python train.py --translate=0.06 --arch="mlp" --norm_position="res_post" --momentum=0.95
Rows from block 5 of a small self-supervised image encoder, named by matrix and row number. Rows with one number within an expert belong to one neuron, the router's apart. Each number is 50 + 12 x the weight over its row's rms, rounded and kept within 0 to 99. All counts start at 0.
Before each expert's rows are labels from the 100 images, of 14848, where the router gives the expert most weight on average: "responds to" is what is common among them. Only what is clearly more common there than usual is listed. The data: pixel-art sprites of 400 made-up characters on tiled backdrops. In brackets: how many of the 100, against the usual share in percent.
# router: router (model.blocks.5.mlp.router.weight, 8x384, trained with AdamW), inputs 288-383
# up: expert up (model.blocks.5.mlp.up, 8x384x384), inputs 288-383
# down: expert down (model.blocks.5.mlp.down, 8x384x384, transposed), outputs 288-383

# expert 2
responds to: purple (33 vs 8.3)
router.2:42 49 52 67 43 71 55 51 59 45 64 37 62 36 36 53 45 46 49 43 61 52 39 31 51 54 67 55 54 49 43 49 73 48 60 64 48 46 38 66 47 61 34 45 45 44 49 50 60 44 55 40 53 39 42 45 43 63 56 43 60 33 71 57 61 50 51 62 55 41 50 67 69 47 57 76 55 62 55 36 66 55 43 29 35 42 36 55 64 37 52 55 60 46 40 49
up.8:34 57 43 53 54 65 44 59 40 56 70 65 58 44 76 18 68 61 23 38 63 16 51 43 62 53 64 51 25 36 60 55 53 66 51 43 28 54 35 42 54 27 56 24 42 50 47 56 39 46 56 64 28 44 47 30 39 28 32 44 47 73 45 25 55 47 46 54 35 50 64 62 51 57 77 28 58 48 51 46 37 44 62 45 55 51 51 75 48 57 46 59 41 55 52 36
down.8:40 36 64 57 53 33 44 53 62 37 51 49 36 44 69 33 54 73 42 36 39 64 65 54 41 62 37 51 47 54 39 43 57 51 48 51 51 39 47 45 43 60 61 63 48 41 40 42 38 50 49 73 54 51 67 31 32 46 36 49 62 49 50 49 58 54 65 55 73 57 52 62 39 38 53 58 62 56 51 35 34 37 51 55 54 35 41 60 58 52 33 51 62 29 57 56
up.9:58 60 43 65 51 53 52 58 68 54 44 41 50 67 37 29 31 67 39 53 67 58 39 50 34 57 67 57 30 46 57 55 53 62 65 22 40 67 27 64 57 52 46 62 59 45 49 56 33 40 42 60 69 44 42 41 63 33 52 60 46 50 59 53 49 37 43 27 52 52 35 72 42 40 40 37 49 42 53 61 45 42 47 60 65 44 49 44 59 31 54 42 29 46 45 63
down.9:64 35 33 33 61 24 63 68 40 32 49 49 29 57 46 63 46 52 61 50 59 39 42 48 54 52 55 30 83 54 33 59 20 48 50 38 44 30 46 47 80 55 62 60 59 42 38 67 51 44 59 53 16 51 56 70 15 76 57 55 32 43 51 53 54 49 55 36 57 69 78 77 55 49 57 57 58 51 55 43 86 66 51 57 44 73 42 63 61 64 45 58 54 65 41 57
up.10:45 42 32 44 44 61 53 51 57 50 26 41 41 55 78 36 56 68 51 31 29 52 41 50 75 52 53 65 56 24 44 46 55 54 45 29 51 61 51 39 42 52 36 63 66 52 61 41 54 54 48 26 73 38 66 51 50 69 59 79 68 28 54 50 55 52 62 34 58 50 46 69 47 15 50 44 50 55 39 56 38 61 31 58 25 36 56 53 22 70 45 61 68 69 46 39
down.10:54 36 34 38 45 33 33 63 42 58 56 54 45 51 52 54 58 50 54 68 71 41 36 60 59 58 62 52 60 72 52 70 55 51 21 42 34 26 59 63 63 67 42 33 38 57 54 55 44 53 53 51 41 45 32 56 44 54 47 60 32 48 40 51 45 46 36 62 66 50 43 45 62 72 62 48 34 45 62 60 35 46 33 48 40 50 47 49 38 43 49 52 43 37 53 57

# expert 6
responds to: pink (38 vs 8.7)
router.6:59 65 24 58 55 51 67 85 63 59 65 61 51 43 61 50 55 57 58 45 60 54 44 46 47 37 57 50 45 39 64 41 83 52 40 72 35 46 53 50 60 57 50 57 33 50 53 35 27 62 52 25 53 44 43 53 68 35 37 54 58 52 56 47 28 55 30 40 56 44 69 27 35 54 47 31 52 57 58 72 42 48 54 44 33 53 57 34 43 51 51 30 48 32 31 56
up.8:45 33 33 39 43 37 46 58 42 57 70 59 61 32 65 52 56 48 80 47 40 44 23 31 46 51 58 43 46 51 41 35 51 53 51 63 45 41 38 55 70 61 39 57 41 61 39 44 48 50 67 41 50 43 69 60 30 69 67 48 39 54 59 54 52 37 37 72 63 53 38 50 57 33 40 68 52 43 55 39 52 54 70 23 46 39 56 50 66 56 46 56 59 56 33 35
down.8:55 40 72 44 44 53 57 66 33 47 47 61 34 52 44 60 62 60 35 53 53 59 48 68 61 47 27 48 66 44 42 43 56 57 37 41 67 69 52 38 51 49 68 52 63 42 51 25 76 54 71 43 60 54 33 49 62 42 34 41 42 62 49 45 41 55 45 62 62 49 45 64 38 41 77 69 71 52 36 80 43 41 39 47 58 64 36 41 45 52 57 60 49 42 45 51
up.9:58 44 49 49 44 54 63 04 70 42 55 74 49 52 51 35 40 59 39 53 54 43 36 53 40 20 65 46 49 55 57 85 24 57 48 53 40 39 40 55 46 27 51 60 57 66 50 39 59 45 32 66 41 29 66 57 57 47 29 66 47 61 50 48 62 27 56 46 74 63 61 43 39 68 32 48 54 42 52 76 46 66 55 60 55 47 51 27 38 62 36 43 39 46 55 61
down.9:45 45 31 42 55 38 36 75 61 53 51 47 55 58 66 46 66 39 62 67 58 27 36 30 60 46 69 59 59 62 40 23 77 52 37 29 58 49 78 58 51 56 45 37 42 45 44 38 57 48 58 68 60 62 50 53 34 63 48 42 58 27 60 59 52 72 38 57 36 18 24 48 39 47 58 39 68 42 40 60 31 63 53 47 47 42 41 59 41 69 54 46 55 59 78 56
up.10:36 69 45 36 44 45 53 61 65 48 42 31 47 42 10 50 60 42 46 47 27 75 31 51 49 54 46 61 55 55 48 44 68 50 55 40 49 69 57 36 62 39 56 47 52 46 59 52 62 46 40 87 50 60 56 26 51 38 39 47 41 40 47 47 51 74 59 66 34 49 69 50 48 58 39 46 35 49 45 25 33 51 40 46 55 64 51 46 49 56 28 39 41 43 52 51
down.10:69 50 35 48 50 53 56 71 33 58 37 63 62 43 54 39 21 62 56 57 24 43 57 37 40 35 23 58 47 45 48 36 42 60 47 48 47 33 49 57 23 55 29 45 60 53 57 64 46 29 67 45 55 46 42 63 54 34 55 50 55 39 29 47 58 58 47 31 59 25 62 45 62 48 47 53 41 47 64 76 45 35 42 54 38 41 55 33 47 51 37 54 65 54 41 60

# expert 4
responds to: red (37 vs 8.5); brown (29 vs 7.6)
router.4:49 44 53 48 51 52 74 55 75 54 47 49 44 53 56 36 68 43 55 74 53 28 59 47 56 57 63 48 51 29 43 43 54 36 60 55 49 60 48 52 44 59 59 43 46 54 63 38 69 67 46 30 74 43 33 52 37 62 40 61 66 72 63 46 57 42 48 45 72 61 59 35 38 50 47 62 45 73 60 57 55 44 51 55 36 49 53 40 52 46 53 61 46 36 63 33
up.8:55 37 54 28 28 29 38 42 41 52 40 35 61 37 31 45 41 47 53 23 52 41 66 38 52 44 36 55 33 70 77 36 64 62 53 53 37 64 49 52 61 50 74 45 38 43 65 45 79 58 44 51 33 59 57 49 57 48 43 48 54 55 69 57 77 67 53 46 50 69 42 37 55 51 42 64 46 28 28 51 41 59 63 46 59 49 48 48 52 62 65 48 72 51 28 61
down.8:53 62 52 30 54 47 53 47 56 46 35 75 44 59 62 56 25 61 59 57 32 73 41 66 32 63 55 48 48 42 38 46 66 53 41 51 50 39 59 30 62 46 55 32 49 43 44 44 59 35 68 47 45 59 50 55 59 39 52 45 41 46 56 61 22 44 50 32 48 53 43 43 44 55 53 48 43 41 48 62 41 88 64 43 49 58 48 60 31 42 63 45 49 55 51 63
up.9:35 35 50 39 57 52 45 65 48 36 47 61 59 66 52 45 54 40 48 53 47 64 65 69 58 50 47 55 58 47 56 28 39 55 53 43 42 46 50 41 62 52 72 66 61 54 46 12 47 71 47 56 53 42 59 36 52 38 62 23 49 59 35 48 49 60 32 67 26 51 56 47 70 54 64 74 44 52 57 67 60 40 54 41 48 45 59 47 59 45 76 58 35 51 30 49
down.9:36 68 53 42 65 56 69 58 61 56 48 55 45 43 27 46 27 44 74 44 31 51 65 52 33 44 52 46 55 51 38 50 58 37 52 48 47 44 50 41 59 71 38 41 43 45 51 56 55 25 55 31 49 44 31 56 51 59 62 35 47 47 59 58 51 42 34 49 55 52 46 49 55 33 56 43 66 41 42 30 67 63 55 60 36 39 58 59 34 72 34 51 38 54 48 43
up.10:37 38 46 59 40 41 69 70 50 66 48 46 52 44 59 39 41 64 26 47 59 65 75 56 31 44 70 47 45 62 39 41 54 23 18 46 52 44 73 44 46 28 59 54 39 44 59 45 47 62 53 45 44 41 74 28 39 78 38 44 41 31 39 71 54 44 40 49 58 38 38 47 59 62 41 56 55 37 61 63 42 41 88 46 47 42 56 54 40 37 46 58 50 38 49 39
down.10:46 20 56 67 55 42 18 41 63 50 53 53 62 42 38 53 54 76 52 39 32 55 62 47 38 44 52 53 39 46 71 36 65 58 57 27 50 49 37 19 76 53 35 55 57 29 51 43 40 55 67 29 44 39 66 55 70 22 60 54 51 35 49 43 43 61 51 47 49 45 38 41 60 56 46 34 71 55 39 28 52 40 39 55 62 35 61 71 46 56 57 34 57 54 66 50

# expert 1
responds to: yellow (58 vs 8.6); orange (42 vs 8.3)
router.1:56 64 79 48 47 35 48 46 37 50 26 55 50 50 28 33 61 62 28 60 54 69 49 64 34 51 46 45 68 46 52 56 62 50 43 33 26 35 70 55 52 45 74 29 39 60 52 66 48 65 38 52 45 28 54 41 57 35 30 63 40 37 38 40 71 33 74 49 28 65 61 56 44 34 45 42 48 60 34 47 51 50 44 46 62 61 40 35 44 48 67 43 59 59 47 61
up.8:53 47 52 44 55 34 50 46 53 53 35 58 51 45 26 62 64 54 60 39 31 41 48 72 73 53 25 30 39 52 54 38 47 53 58 36 57 45 56 59 44 49 41 41 76 45 57 46 41 78 61 78 67 49 67 62 52 51 45 58 35 47 25 45 62 54 41 46 38 46 51 59 49 59 51 50 48 43 34 39 51 39 80 30 44 43 66 45 64 43 52 53 41 41 61 58
down.8:64 44 73 48 53 53 50 40 49 58 67 69 55 73 58 45 42 51 63 52 42 49 49 64 81 38 30 49 60 52 69 43 30 26 32 58 50 60 29 38 57 53 45 58 42 36 53 67 49 49 36 54 40 62 55 46 62 62 40 71 29 65 44 83 34 51 43 32 66 56 61 60 51 44 45 40 32 32 63 56 32 58 53 64 50 52 49 38 57 45 41 57 38 37 58 65
up.9:37 46 36 61 38 40 74 46 56 42 46 46 41 61 37 42 58 47 46 30 44 61 48 63 49 44 46 53 70 51 44 57 58 53 58 45 47 72 56 35 57 30 56 35 58 53 32 60 43 39 29 45 58 41 45 63 45 41 69 51 30 65 29 53 40 60 42 59 54 54 44 61 53 60 28 27 51 55 54 56 39 61 66 63 34 57 42 39 35 50 43 47 57 39 35 32
down.9:64 39 50 45 55 54 40 71 47 52 59 76 60 50 56 83 41 52 31 62 36 36 20 58 54 62 17 63 35 39 67 35 51 24 52 49 40 66 60 52 51 63 32 67 55 51 57 47 43 64 53 45 48 66 32 69 63 43 37 51 70 49 33 44 45 56 31 46 53 22 57 40 35 52 71 56 45 52 54 48 37 46 51 35 47 71 62 49 33 61 60 51 43 57 83 43
up.10:56 54 53 30 33 64 56 63 55 36 44 48 62 46 34 57 48 37 50 45 50 50 36 59 52 72 36 55 53 49 59 48 30 78 55 53 49 36 43 65 71 44 45 62 55 69 43 42 38 34 30 57 45 61 55 41 55 27 77 21 54 67 40 38 61 55 50 35 63 30 64 59 60 41 45 67 53 68 48 51 53 39 65 42 53 47 63 70 77 46 42 43 38 49 44 29
down.10:49 54 40 54 45 54 45 43 33 55 47 41 47 38 63 53 62 59 52 56 66 25 67 65 62 55 73 59 40 74 51 63 43 42 53 33 48 38 67 57 61 51 65 35 57 40 41 33 47 75 71 57 57 35 36 41 35 76 24 38 34 68 56 54 30 52 47 55 49 43 39 72 49 54 54 49 69 55 56 48 56 47 39 54 49 50 61 38 53 42 47 55 66 44 83 52